A small image captioner, trained from scratch.
Model: 10.3M parameters, 48-pixel images, encoder arch resnet, encoder activation gelu, encoder depths [2, 5, 5], encoder widths [48, 64, 96], decoder layers 6, decoder activation gelu.
Training: muon at rate 0.0025, batches of 128.
Rows from block 2 of the text decoder, named by matrix and row number. Rows with one number belong to one attention dimension. Each number is 200 + 20 x the weight over its row's rms, rounded and kept within 0 to 999. All counts start at 0.
# v: cross-attention value (decoder.blocks.2.cross_attn.v.weight, 320x96), inputs 0-95
# proj: cross-attention output (decoder.blocks.2.cross_attn.proj.weight, 320x320, transposed), outputs 0-79
v.159,211,184,190,216,226,184,189,205,186,203,226,166,202,154,186,202,199,181,251,227,198,204,211,180,183,214,191,212,198,211,147,220,219,204,203,182,227,191,183,183,229,210,209,208,236,194,204,223,212,201,204,260,185,206,203,220,217,198,217,207,176,197,196,189,212,222,231,177,187,199,191,225,200,160,187,183,197,160,210,195,209,186,164,186,188,208,211,218,229,179,247,206,220,194,205,201
v.160,232,258,201,172,188,245,200,178,185,198,216,191,189,202,191,207,197,175,202,199,161,194,197,197,196,197,189,175,219,220,183,182,190,188,158,176,180,185,193,206,192,163,202,238,179,170,179,165,204,228,197,249,206,206,178,188,262,211,194,213,217,199,201,212,179,209,208,219,190,193,179,214,227,191,177,213,183,212,186,211,172,198,185,209,221,217,189,223,196,179,199,196,183,196,210,207
v.161,167,200,161,177,204,226,239,170,215,210,218,198,190,197,201,195,190,196,206,206,216,166,173,193,180,197,164,199,223,212,172,160,165,175,194,195,203,152,205,212,206,181,171,172,177,219,210,215,230,202,202,231,197,193,233,191,233,182,167,184,174,204,186,199,199,211,227,171,205,197,175,181,210,194,203,171,197,215,197,169,181,194,175,171,233,190,226,193,209,199,191,225,203,203,201,218
v.162,166,150,242,233,232,185,196,207,203,213,191,202,220,209,225,171,192,202,190,186,235,197,211,203,220,207,237,180,200,165,216,202,191,226,190,218,244,200,206,161,235,208,190,172,200,211,203,193,204,180,216,177,162,187,189,204,183,193,251,176,196,208,214,184,222,206,195,240,206,225,208,196,178,196,206,196,234,172,195,205,204,186,190,190,185,182,220,189,209,221,225,193,222,215,207,210
v.163,199,236,212,228,193,222,213,184,179,194,223,205,166,189,188,220,157,154,206,223,167,177,202,188,186,170,244,185,209,179,185,197,196,184,211,196,195,232,203,178,184,205,204,203,183,192,158,193,207,210,187,205,196,167,214,162,222,176,200,187,202,189,186,185,184,215,235,217,186,224,182,148,210,199,200,193,186,162,195,202,187,218,192,177,216,213,187,195,190,176,171,213,203,236,191,220
v.164,240,175,224,181,200,201,181,216,208,214,171,191,221,214,231,178,203,248,165,197,209,244,219,203,232,192,221,218,158,180,243,190,206,205,205,206,201,208,189,185,195,240,195,220,213,215,199,207,179,180,220,197,212,191,165,207,183,212,219,225,227,205,208,180,209,234,210,189,205,198,229,242,197,189,209,195,227,201,207,208,219,204,211,213,163,232,213,211,211,209,230,183,195,178,203,171
v.165,189,238,153,163,178,193,192,204,204,215,203,171,165,196,171,187,205,206,197,210,203,157,177,218,166,223,165,206,208,203,198,165,188,168,189,221,190,157,222,215,191,161,198,222,160,189,203,187,222,216,187,198,195,197,204,211,222,193,176,175,183,186,190,210,184,196,206,172,186,163,204,184,221,205,221,210,186,201,211,189,153,212,184,196,223,217,179,183,221,188,206,180,200,204,175,213
v.166,179,252,171,191,231,199,211,204,225,206,216,224,229,180,192,181,206,191,206,219,196,201,183,182,227,187,204,195,211,203,176,195,218,218,182,199,187,231,195,203,183,222,193,260,168,238,173,185,196,186,223,232,198,201,220,185,215,209,235,187,186,210,195,202,197,199,195,182,203,176,189,214,180,188,200,211,199,221,177,217,207,227,183,169,207,246,201,251,172,200,215,217,176,221,191,179
v.167,243,254,204,198,169,186,192,227,189,211,167,182,198,187,212,182,198,227,178,213,170,225,200,215,211,192,194,198,165,168,233,213,188,197,196,216,180,219,198,167,195,222,217,228,213,192,196,160,210,211,189,202,210,200,127,213,193,200,229,203,221,196,221,199,187,241,199,178,181,175,221,210,207,188,214,221,206,194,190,203,204,204,176,195,191,222,224,190,205,194,202,165,185,219,204,183
v.168,197,141,204,220,180,193,176,232,218,210,175,194,191,180,210,221,213,221,206,184,187,234,174,194,208,201,193,210,194,182,216,233,195,186,200,228,224,208,202,182,210,174,224,172,220,229,223,194,216,180,178,171,195,199,156,193,188,189,222,205,178,182,204,199,224,192,158,226,211,206,212,195,187,230,201,217,204,192,207,192,192,176,199,216,231,142,228,173,199,180,172,217,202,212,202,227
v.169,196,161,200,209,210,173,193,210,198,190,210,192,224,203,197,195,220,191,205,207,204,192,224,194,206,205,221,208,194,204,187,234,212,231,238,209,199,237,210,234,192,210,213,234,208,198,225,212,173,184,208,177,224,219,212,216,116,198,220,214,206,205,216,173,200,171,152,175,200,197,215,207,180,218,185,211,191,234,186,226,210,213,226,212,160,186,182,209,184,219,225,188,215,197,219,206
v.170,204,243,158,178,201,191,212,218,210,193,185,190,216,207,185,194,226,194,210,219,222,185,199,204,229,216,155,218,199,226,178,179,194,229,218,194,164,177,211,225,184,224,183,221,198,200,218,192,188,190,216,229,235,229,216,217,171,216,195,215,208,198,207,190,158,208,191,135,187,185,196,220,201,181,212,199,193,222,190,185,207,226,215,179,183,238,199,227,207,225,221,180,204,186,205,180
v.171,244,180,203,187,157,214,182,210,180,182,198,204,186,200,205,221,202,219,188,179,178,239,174,178,201,197,173,202,196,206,203,208,202,194,170,209,225,187,205,226,193,173,216,185,188,202,190,213,212,222,192,198,183,176,179,193,198,207,191,223,205,192,191,234,228,227,173,222,222,201,205,209,211,247,166,214,227,189,232,196,181,197,208,213,225,144,198,171,202,220,176,233,169,190,232,227
v.172,197,236,213,220,240,184,181,199,205,230,209,226,222,178,204,179,190,198,205,205,196,218,221,213,216,167,222,197,190,163,220,206,234,234,206,203,180,260,180,179,206,226,196,217,206,222,192,191,194,187,210,216,196,205,196,211,202,218,228,186,206,219,217,195,199,192,203,190,181,204,204,212,182,168,215,229,200,188,195,241,215,196,198,200,169,247,198,236,188,180,211,187,188,250,172,174
v.173,235,264,237,179,173,218,192,200,195,193,233,176,205,180,192,226,199,215,189,175,172,223,202,188,195,223,223,183,212,227,209,201,211,175,150,186,206,216,204,195,186,179,229,205,188,183,185,187,206,192,196,249,195,179,188,199,217,186,220,202,208,221,177,237,198,192,179,257,185,194,194,208,199,191,211,197,197,240,199,215,202,203,212,213,200,202,191,203,158,168,192,187,187,195,207,211
v.174,151,232,163,170,193,218,206,189,228,205,218,212,186,178,179,186,210,163,203,222,189,171,201,212,191,217,163,198,224,185,179,211,191,189,178,204,190,171,223,188,214,159,185,232,164,202,175,180,206,206,218,223,189,221,188,208,246,181,225,178,195,198,199,198,178,179,209,197,177,171,193,189,210,208,221,233,190,215,186,214,173,199,170,192,200,224,200,197,182,213,199,181,199,235,174,215
v.175,205,146,240,256,235,192,194,194,214,205,187,239,216,207,215,186,186,205,219,189,218,230,213,197,216,191,236,184,197,174,222,203,209,240,215,219,217,251,204,168,211,216,207,179,227,223,208,216,202,176,205,200,177,195,221,206,158,214,209,189,191,209,198,184,233,200,186,222,212,224,203,198,183,195,191,184,209,184,219,214,235,188,192,199,180,170,218,223,202,204,202,201,225,215,214,206
v.176,240,193,189,197,156,203,197,217,169,180,193,184,187,214,204,218,213,214,209,177,184,176,182,211,164,192,192,207,199,228,191,212,201,184,213,192,203,200,190,255,182,179,209,217,192,169,211,212,172,193,183,152,210,194,196,188,160,194,178,198,217,191,198,212,180,179,165,213,222,210,210,208,196,231,182,229,196,220,184,187,214,218,236,223,203,139,168,179,210,215,194,195,203,174,213,208
v.177,172,170,178,190,189,192,194,184,179,186,209,168,188,190,204,235,207,223,198,206,200,189,208,218,193,209,185,211,194,195,193,218,177,190,224,192,176,198,221,225,216,250,215,213,180,207,215,208,200,199,201,153,208,227,219,209,167,189,186,190,177,197,212,185,197,170,189,148,208,196,209,158,169,223,253,211,202,214,191,185,207,190,207,187,171,159,180,149,199,225,208,206,204,211,186,183
v.178,192,237,190,170,215,215,193,212,212,229,172,212,198,177,232,171,182,178,185,228,206,201,169,202,194,170,191,191,214,167,211,186,186,210,179,204,188,206,208,176,193,210,208,231,173,211,176,164,224,200,215,215,196,191,153,179,232,187,230,202,210,175,210,182,187,235,226,193,186,194,191,206,204,187,208,232,205,176,202,209,185,208,166,182,198,264,225,225,207,198,195,202,187,216,170,189
v.179,231,187,214,253,210,227,205,179,193,182,200,213,201,216,232,200,158,209,188,185,209,215,217,201,216,184,242,209,192,183,221,215,175,220,177,197,196,219,179,192,194,242,197,150,237,196,187,186,193,186,188,210,184,181,190,188,192,196,197,214,221,205,209,210,229,231,231,212,213,240,205,212,205,192,192,173,231,173,212,196,229,197,185,210,185,189,241,176,191,216,224,193,193,233,222,190
v.180,206,207,172,199,197,237,228,206,251,217,187,211,202,204,205,205,188,192,208,222,205,197,154,195,192,215,144,198,226,220,196,166,155,189,181,199,190,151,200,204,193,166,170,176,192,215,199,181,242,189,206,237,190,183,207,191,227,222,226,213,185,171,182,216,201,201,205,167,193,191,188,228,204,195,192,203,204,206,181,180,194,207,174,196,225,227,219,232,209,201,193,223,209,188,194,193
v.181,167,218,177,211,239,209,212,139,198,196,224,202,185,202,180,218,187,167,248,219,219,184,227,205,212,194,181,209,224,213,166,210,184,220,194,199,194,197,181,216,196,210,170,178,193,214,209,224,227,219,205,221,180,213,251,208,218,190,177,182,176,225,192,218,203,185,198,178,223,207,170,178,213,203,219,172,193,209,210,175,209,215,192,173,204,171,224,186,202,216,187,208,177,232,206,214
v.182,132,199,178,202,204,181,203,210,228,210,204,184,218,210,187,175,204,199,205,217,241,141,208,194,196,210,183,185,220,226,181,172,177,191,236,198,183,161,218,199,205,207,183,214,219,210,209,192,214,175,208,188,209,209,239,201,201,186,166,192,168,205,204,179,177,196,232,164,198,188,199,202,213,180,215,177,200,218,197,190,194,203,183,175,194,239,214,219,206,201,216,175,242,189,178,192
v.183,168,218,156,228,221,217,245,213,231,190,199,206,221,198,183,171,198,194,209,219,224,168,183,181,190,204,199,211,202,222,179,162,186,212,206,193,179,203,203,220,176,228,173,217,191,228,190,199,205,192,212,215,208,228,238,175,195,209,191,207,190,180,196,188,178,201,189,180,214,187,185,207,181,174,197,159,193,215,176,206,215,229,174,163,222,210,226,248,208,182,217,213,221,176,202,175
v.184,187,241,143,144,176,206,198,185,192,215,202,169,172,180,187,212,208,173,204,208,205,181,180,203,213,208,154,228,200,218,183,189,193,200,178,201,169,170,208,241,209,211,187,221,160,197,206,196,210,233,212,232,213,200,196,201,222,186,174,202,192,201,186,203,165,199,193,153,202,182,187,170,196,204,212,193,189,217,194,174,165,207,202,180,196,215,198,187,220,228,199,186,187,214,196,197
v.185,246,218,206,187,148,210,202,227,174,172,203,195,176,215,202,217,190,213,166,190,176,185,180,193,167,207,199,192,209,209,203,198,197,181,184,187,208,165,200,206,176,176,212,189,198,158,180,178,189,229,180,177,202,190,183,184,210,184,176,205,229,159,197,216,204,208,226,230,185,207,218,210,219,216,167,210,212,174,215,191,186,205,212,223,221,186,158,159,208,184,207,194,192,155,217,206
v.186,214,204,227,166,236,205,202,166,190,236,216,199,200,188,201,220,172,235,189,189,194,254,217,209,229,202,226,200,175,185,205,174,210,183,185,196,209,229,188,181,206,220,216,213,201,230,194,252,176,189,215,216,207,193,220,198,219,220,171,181,190,223,173,220,226,202,194,218,227,181,196,199,196,212,206,179,211,205,214,208,231,187,215,196,220,203,200,213,198,149,169,246,186,198,209,192
v.187,168,171,214,219,248,202,218,172,235,188,208,219,217,224,190,193,204,184,227,215,233,191,198,196,233,203,191,212,211,208,178,185,191,210,224,193,220,209,214,188,223,199,180,188,204,238,208,238,202,162,192,232,177,202,250,207,176,202,196,181,177,245,198,190,222,190,175,199,221,188,189,201,191,183,190,180,199,219,204,207,222,196,187,175,212,169,222,228,182,223,194,245,213,205,210,211
v.188,196,180,187,187,215,184,188,233,190,208,182,201,230,194,195,187,210,228,205,207,213,210,205,190,238,218,199,229,180,201,197,214,212,217,219,211,189,248,199,196,196,249,197,234,190,223,227,199,188,153,230,199,209,216,211,197,139,227,222,223,196,189,220,176,190,202,183,154,182,186,217,223,161,182,217,191,207,212,186,206,221,202,207,201,178,227,179,238,181,205,202,205,212,197,199,172
v.189,223,171,184,199,193,185,208,218,209,207,197,192,199,200,166,203,247,217,217,199,207,191,185,195,207,224,157,227,200,210,179,192,200,212,229,201,215,202,214,219,200,191,191,184,212,206,243,226,192,182,184,185,223,225,234,216,151,222,190,220,193,213,204,188,196,191,146,154,202,177,188,215,183,194,192,185,186,241,206,211,210,196,224,210,219,148,189,212,205,194,184,216,226,167,221,194
v.190,176,216,163,198,167,226,219,208,213,200,219,205,193,172,177,229,200,153,214,186,171,161,158,194,203,201,186,199,230,208,169,216,200,186,193,185,198,202,205,222,204,148,193,192,189,221,191,177,212,202,194,222,185,201,212,180,237,173,205,209,189,191,179,208,177,167,177,215,197,216,182,173,184,216,209,196,194,205,168,192,182,195,191,197,224,159,195,203,168,219,166,221,211,224,192,228
v.191,211,215,196,204,200,223,209,155,187,172,228,198,175,198,223,222,179,163,192,193,175,192,201,192,193,191,214,178,201,205,198,212,192,177,165,178,191,194,171,206,202,200,188,155,191,175,173,193,225,241,186,207,155,188,191,177,254,181,180,201,200,191,201,231,219,193,239,228,196,234,191,191,223,208,189,189,213,175,189,180,189,189,197,212,193,184,225,161,195,221,206,212,181,228,221,215
v.192,216,200,199,162,232,220,205,198,165,228,202,190,208,201,220,217,228,162,189,177,225,212,181,238,200,181,211,181,205,223,177,225,197,200,232,225,187,223,202,186,190,173,192,205,187,212,192,188,203,205,206,172,218,218,194,218,198,144,188,195,164,200,215,233,185,205,190,202,170,189,197,229,222,179,188,202,205,184,234,201,196,220,223,201,170,171,245,205,211,172,197,222,180,202,167,185
v.193,206,198,172,236,214,197,162,198,198,211,213,193,202,211,194,216,195,176,194,208,228,176,196,224,168,201,173,218,186,208,197,215,225,174,242,172,212,167,190,153,182,174,197,221,166,185,199,201,195,180,187,161,213,185,188,217,221,219,177,216,230,212,215,228,208,200,186,214,180,181,204,181,150,201,199,218,195,205,220,241,180,197,191,199,209,218,180,227,202,186,197,209,179,178,244,204
v.194,209,246,215,201,199,228,205,209,188,172,221,202,199,185,220,201,195,180,199,168,206,196,213,198,197,182,195,196,110,161,194,183,180,202,233,220,235,223,210,169,221,226,187,199,197,179,210,200,201,193,203,207,189,190,192,176,209,160,205,195,173,207,201,215,197,184,221,227,168,202,203,219,201,175,194,187,184,226,210,204,233,188,233,157,209,194,193,200,187,182,177,205,184,200,179,198
v.195,204,218,199,191,211,197,115,170,212,176,201,204,178,189,185,205,184,194,226,223,203,219,205,189,182,214,195,192,196,195,201,205,215,186,160,190,224,205,205,208,202,209,197,212,225,206,160,203,209,222,199,215,215,206,204,192,192,191,194,209,226,205,202,187,208,218,187,182,227,156,230,182,195,213,198,209,207,197,197,195,188,196,176,188,240,186,138,228,212,206,203,150,229,169,229,202
v.196,189,213,221,177,182,177,248,165,197,176,181,207,199,217,190,199,181,186,232,208,207,234,189,218,198,184,222,192,165,132,197,163,191,204,235,211,220,230,217,208,205,198,178,215,214,190,207,200,212,189,223,213,182,200,190,203,211,175,196,235,207,196,196,229,199,188,233,190,195,251,209,191,205,173,217,215,214,191,214,213,214,209,175,184,178,208,181,212,198,228,187,169,171,191,202,222
v.197,192,195,184,184,212,216,241,209,188,201,194,219,198,212,237,233,221,207,231,184,216,219,211,204,177,214,215,201,211,165,212,201,218,201,221,235,217,218,193,194,201,150,219,192,208,231,172,190,188,175,209,193,215,198,198,207,201,191,204,207,182,182,207,241,171,206,222,160,226,233,182,182,226,203,211,215,184,200,215,242,206,202,208,220,152,221,258,197,210,195,215,217,206,195,188,219
proj.159,190,200,173,202,195,182,207,234,185,216,182,194,168,196,199,192,235,217,205,204,193,219,189,182,186,203,200,212,231,218,227,207,173,192,204,199,186,156,211,198,214,197,189,198,181,188,201,197,224,176,223,214,155,191,198,197,217,209,207,201,219,175,212,182,203,171,163,204,199,197,190,201,176,199,182,174,195,208,201,207
proj.160,239,214,224,211,231,242,224,190,210,225,192,234,213,162,216,184,209,211,196,170,211,211,183,168,205,210,208,183,194,182,228,209,220,189,223,165,177,166,197,174,215,198,167,191,207,217,210,180,197,216,182,168,228,204,207,197,207,184,178,211,193,198,203,208,214,195,186,205,186,181,201,188,197,210,185,190,217,191,221,203
proj.161,213,216,227,190,262,215,212,175,190,207,219,217,193,170,145,188,202,201,168,165,213,183,197,228,197,182,165,201,198,176,185,205,219,216,179,208,200,195,171,203,229,225,215,234,195,175,193,236,190,188,188,176,180,239,210,216,212,204,163,193,189,200,199,222,196,212,208,201,171,208,168,197,212,221,197,196,212,163,213,201
proj.162,182,169,190,179,162,225,195,207,201,178,191,155,230,235,197,202,171,203,189,221,185,206,196,194,207,189,170,199,192,206,176,210,202,216,177,242,218,219,201,210,211,199,220,200,205,191,200,214,200,199,221,197,182,198,180,201,178,208,231,190,194,182,196,167,192,224,211,214,223,249,206,200,213,200,193,224,217,214,170,217
proj.163,232,185,209,201,173,222,221,205,177,245,252,236,245,198,217,173,160,199,211,191,190,207,174,208,222,194,190,225,172,188,184,212,176,194,187,202,194,188,212,188,206,213,217,224,188,205,191,195,179,222,175,215,208,202,192,167,201,212,192,196,212,187,196,197,170,200,182,205,241,203,215,220,191,200,219,193,232,177,185,191
proj.164,192,207,209,240,168,159,179,201,225,210,181,204,173,214,242,191,225,186,213,236,240,198,194,211,202,234,222,173,238,220,230,192,201,201,216,157,205,214,190,199,198,174,182,167,190,225,216,194,221,202,242,179,226,211,216,217,175,161,241,184,212,217,194,220,221,166,198,213,197,199,219,190,203,202,186,202,151,272,192,202
proj.165,190,237,228,204,250,230,198,212,208,198,200,208,188,169,165,246,184,191,191,174,190,209,216,212,192,167,197,169,185,214,179,221,206,175,186,215,180,163,201,175,182,198,223,224,226,212,192,202,191,205,169,203,157,190,203,189,225,221,154,240,173,206,191,219,210,215,190,179,205,187,213,209,210,212,232,207,201,184,207,195
proj.166,198,219,183,203,231,230,201,204,204,211,198,188,168,202,225,196,209,194,207,167,240,213,243,189,243,203,169,235,191,181,217,169,193,182,171,171,171,220,192,200,193,199,198,179,186,216,204,180,189,205,196,208,233,211,217,207,200,171,175,156,218,197,184,185,232,175,197,193,159,192,206,188,172,218,167,211,200,206,241,202
proj.167,179,210,194,242,188,227,180,233,209,233,187,228,188,228,224,204,213,191,203,198,208,184,225,183,179,216,198,196,213,224,186,178,200,184,220,166,167,208,202,180,211,194,173,180,211,230,200,166,212,199,195,206,208,203,206,180,199,164,185,213,213,196,181,206,215,170,172,200,192,179,215,209,216,234,189,201,182,225,215,206
proj.168,208,200,219,208,163,208,200,219,200,172,178,170,216,232,191,216,219,216,196,201,146,187,202,183,173,165,214,206,203,189,183,208,178,244,195,239,220,216,195,222,199,225,183,212,225,181,190,211,212,192,221,195,170,201,192,182,186,223,221,218,180,182,213,211,183,199,212,206,190,198,197,220,227,215,214,216,191,204,202,196
proj.169,191,192,167,201,184,158,188,207,190,184,169,182,204,203,216,245,205,185,220,201,205,207,199,186,219,215,210,196,239,218,209,199,191,167,228,196,202,173,235,230,162,176,203,175,195,204,188,169,203,197,203,218,190,167,206,216,178,211,200,188,217,206,223,192,219,220,205,200,204,211,189,185,184,175,220,176,168,179,192,221
proj.170,191,212,182,227,255,195,185,174,203,215,205,223,157,191,194,196,212,205,193,189,228,183,234,197,206,224,188,205,211,214,211,184,204,176,218,169,174,186,204,190,207,181,187,176,187,205,193,183,205,168,194,214,205,213,233,219,205,178,170,200,222,226,183,213,232,194,187,186,167,178,177,192,189,218,164,189,185,182,226,198
proj.171,241,229,226,227,184,203,213,220,212,183,199,199,202,171,201,201,206,199,219,207,169,227,158,180,176,204,270,148,207,203,207,206,200,218,203,173,245,177,178,192,201,195,192,186,210,204,195,231,196,197,218,167,204,200,166,207,205,216,236,218,194,204,199,242,191,173,216,217,203,178,210,209,210,210,201,207,174,221,218,176
proj.172,165,174,179,190,178,228,191,208,199,227,206,212,195,234,243,174,194,200,199,204,219,189,248,182,241,208,171,226,189,186,195,169,184,201,167,203,172,224,223,197,200,188,207,196,188,224,200,166,195,205,191,226,212,202,217,179,191,192,188,178,212,192,175,182,211,192,178,186,203,204,223,206,175,212,189,207,212,223,206,200
proj.173,205,219,236,199,201,213,191,156,213,168,218,216,199,189,223,203,193,201,191,190,210,181,219,215,215,208,228,211,204,188,254,195,202,198,189,190,191,219,169,204,196,236,197,170,211,189,199,214,208,234,204,187,257,244,174,199,231,160,194,204,201,190,166,191,191,181,185,194,189,201,211,178,186,223,203,231,227,254,202,197
proj.174,208,209,193,182,257,242,210,191,182,214,188,218,218,198,183,227,169,218,194,157,200,203,217,191,222,175,171,194,176,182,196,213,196,173,179,207,180,159,209,200,214,179,220,219,199,200,197,181,181,195,166,218,191,211,188,172,195,183,110,229,187,206,194,171,205,224,186,177,210,211,200,191,211,193,188,211,229,167,225,226
proj.175,163,161,171,178,141,191,196,226,196,176,198,190,207,221,230,188,208,209,209,228,187,189,206,186,207,203,193,201,209,205,178,219,200,238,177,230,206,237,213,205,209,216,196,189,207,205,202,205,217,214,223,214,214,199,202,191,188,207,244,190,192,194,206,185,183,190,233,215,204,215,206,212,195,221,220,215,196,242,193,214
proj.176,238,219,220,230,195,181,227,200,225,188,179,203,197,188,180,227,198,192,235,197,183,232,164,204,168,212,268,176,217,216,199,206,209,177,235,185,240,173,192,214,167,185,195,181,224,188,199,200,197,188,218,197,177,168,165,209,187,228,221,224,198,204,222,212,198,203,209,191,212,176,203,203,207,173,216,189,177,174,205,188
proj.177,222,193,188,191,232,178,223,207,178,210,197,219,210,195,151,220,187,175,215,182,211,215,179,228,198,175,190,212,211,208,167,217,204,188,212,212,203,171,211,221,179,205,229,214,188,197,200,198,183,158,183,215,162,171,168,168,182,217,177,213,209,211,220,202,191,226,212,181,232,203,184,216,203,150,210,172,222,137,199,197
proj.178,195,208,202,209,220,255,218,219,221,229,195,209,197,213,216,183,196,181,210,173,218,192,239,194,210,179,162,208,187,176,188,187,191,181,188,184,188,197,234,161,226,186,190,195,205,226,202,181,193,202,195,208,205,190,222,178,187,177,170,185,206,198,203,211,234,172,195,187,181,195,208,212,195,221,173,198,196,221,226,179
proj.179,197,176,202,192,154,206,181,183,190,198,192,218,207,222,225,166,181,192,192,213,218,186,207,180,176,224,196,186,195,200,198,190,219,231,212,179,209,240,199,191,240,213,193,185,201,211,228,225,200,188,221,203,225,199,175,207,185,187,268,184,211,206,200,210,194,175,196,217,190,205,197,212,205,218,187,207,188,239,189,203
proj.180,185,217,240,194,226,239,203,159,204,185,168,196,179,192,191,186,204,222,184,158,200,172,241,167,189,195,185,202,210,195,199,190,206,218,206,211,195,213,197,182,226,230,148,195,213,198,215,212,216,204,206,190,196,238,237,214,214,194,180,203,185,213,195,217,210,183,209,199,138,178,184,205,208,256,195,201,187,224,217,199
proj.181,190,192,142,175,256,216,193,179,163,221,208,219,213,183,148,180,195,238,202,186,193,200,194,211,213,198,174,213,184,193,168,184,216,216,183,187,186,180,171,197,203,211,221,220,199,173,188,236,143,163,166,211,186,218,159,186,213,204,156,201,204,201,210,198,180,189,196,192,180,194,180,182,201,190,204,217,232,164,193,192
proj.182,172,189,188,177,246,193,193,178,207,179,194,192,171,214,175,210,193,193,183,187,214,189,227,204,192,183,147,227,184,210,190,214,202,198,191,244,176,213,217,220,191,223,211,213,196,185,195,196,194,173,184,203,173,214,245,223,180,193,160,186,185,216,206,189,222,244,190,172,180,227,187,179,187,205,202,186,195,171,201,208
proj.183,188,210,201,188,240,203,182,195,208,187,191,181,156,200,194,195,229,199,177,156,219,183,240,217,193,204,163,236,202,200,213,167,209,193,184,204,183,231,202,205,219,211,176,192,203,187,218,193,209,199,219,209,205,209,229,225,204,176,187,158,201,207,219,203,235,184,235,205,150,194,190,193,167,209,168,196,181,194,218,193
proj.184,226,231,194,213,286,208,208,181,177,227,229,224,192,176,155,208,201,197,175,167,212,184,217,224,219,199,168,204,200,190,216,213,203,167,182,172,179,182,181,195,195,189,210,214,183,192,180,205,180,174,178,195,178,201,212,189,211,194,149,215,214,203,184,224,223,222,192,197,207,199,189,195,201,212,188,201,213,156,220,183
proj.185,217,217,258,210,169,190,219,213,221,192,207,189,215,154,198,229,177,187,207,199,193,236,149,201,155,205,242,154,183,212,208,225,209,185,235,181,242,178,205,171,191,183,186,207,215,209,200,204,230,217,198,190,212,180,200,213,212,227,245,210,183,202,199,196,198,198,197,216,243,191,222,224,217,173,208,187,194,198,189,194
proj.186,182,215,194,186,186,179,210,208,198,207,235,183,212,192,195,173,227,207,215,247,236,199,171,240,224,196,207,212,206,186,221,206,190,221,182,173,202,198,164,192,191,197,208,214,174,189,215,231,174,223,226,190,228,193,171,187,205,174,209,182,190,173,208,208,198,176,198,200,199,207,222,185,199,186,212,216,218,226,182,167
proj.187,181,196,178,191,209,176,204,183,200,204,199,204,181,182,178,175,240,230,208,200,203,199,198,197,226,194,181,212,208,199,207,195,208,223,173,209,183,196,184,221,217,236,191,192,184,202,191,229,205,169,231,192,225,231,191,205,206,189,179,166,212,190,212,195,188,190,220,201,174,196,209,193,185,214,189,207,212,189,209,204
proj.188,175,208,184,234,203,164,203,214,191,185,204,186,159,225,219,194,218,201,194,199,221,182,228,215,230,206,192,220,232,215,215,181,185,183,207,167,169,208,207,222,205,170,190,166,176,216,193,162,228,189,245,209,196,191,240,192,186,185,213,197,229,229,180,210,239,194,211,192,184,187,181,190,179,207,177,202,180,201,233,193
proj.189,199,229,213,237,217,151,179,202,213,189,202,215,166,193,198,200,239,218,187,202,179,183,196,196,184,212,243,186,239,213,204,181,213,204,216,186,204,197,198,218,202,187,184,168,213,185,169,208,220,186,232,189,176,208,207,207,211,218,206,210,219,209,208,226,211,182,215,202,183,169,169,190,205,225,201,187,163,181,223,183
proj.190,240,194,234,207,244,220,228,180,181,201,205,207,208,202,180,208,206,213,160,132,160,182,214,183,208,174,180,227,172,159,200,225,193,204,155,217,204,203,196,221,218,237,192,228,213,176,184,207,213,188,190,201,185,231,189,193,193,211,163,209,206,189,192,176,189,231,205,213,211,203,186,214,196,199,192,199,236,135,250,211
proj.191,234,177,221,173,202,198,205,191,170,220,193,227,219,175,178,185,168,190,201,170,179,199,189,203,199,194,201,196,165,188,199,191,213,226,202,213,212,230,179,188,218,239,211,221,187,192,208,236,174,209,165,200,186,203,166,207,209,208,198,198,182,196,192,196,165,201,210,217,219,220,185,210,194,188,220,197,231,193,191,193
proj.192,180,206,201,212,213,225,196,222,182,196,178,217,218,227,168,172,205,206,182,194,187,224,200,183,184,206,240,192,214,209,186,191,166,197,189,186,167,162,197,155,161,194,199,204,223,217,215,175,154,204,201,178,186,181,199,192,208,207,211,230,184,196,195,193,200,163,216,172,187,179,220,198,230,207,214,191,198,190,205,186
proj.193,187,200,186,196,201,207,203,187,187,158,207,199,201,213,199,177,207,208,182,192,178,162,241,215,187,183,196,202,203,218,201,197,203,157,189,232,207,175,212,200,196,173,167,222,221,195,215,196,196,175,185,226,214,237,206,190,181,209,182,198,199,206,189,214,183,201,185,213,179,179,195,201,180,189,180,184,189,209,196,185
proj.194,218,221,221,192,205,221,221,207,180,219,188,212,203,204,205,191,209,217,244,226,198,217,224,201,206,209,239,203,198,182,224,194,171,197,172,182,226,170,165,198,165,167,192,169,215,215,199,198,215,208,238,183,209,187,210,197,203,217,176,230,206,177,192,206,180,159,206,200,177,193,183,216,207,138,207,222,181,232,239,188
proj.195,198,180,190,186,194,166,207,186,213,192,185,192,190,197,196,180,224,211,213,185,216,175,204,240,188,217,202,209,233,200,195,174,235,205,199,231,232,231,196,189,199,192,196,191,193,176,198,203,195,154,198,205,208,211,204,210,173,219,221,202,209,206,194,182,211,195,191,229,197,215,213,197,194,198,192,201,180,213,161,215
proj.196,164,196,180,192,213,259,217,237,192,210,186,245,214,194,226,202,223,235,243,203,151,195,241,206,201,206,187,209,175,211,203,182,209,203,168,189,192,183,201,212,187,178,175,181,195,203,184,230,191,219,221,203,189,194,186,204,202,185,195,226,241,163,210,201,187,210,208,223,204,190,182,230,227,204,225,206,160,170,191,181
proj.197,181,184,179,211,205,208,212,209,221,214,207,211,199,196,177,178,203,215,202,229,176,229,199,160,202,217,213,193,161,213,193,199,180,193,196,153,166,166,191,189,174,228,213,217,206,225,225,172,172,209,177,184,189,208,179,223,205,196,179,224,213,221,172,215,186,212,185,190,245,169,209,214,223,204,197,193,201,164,194,207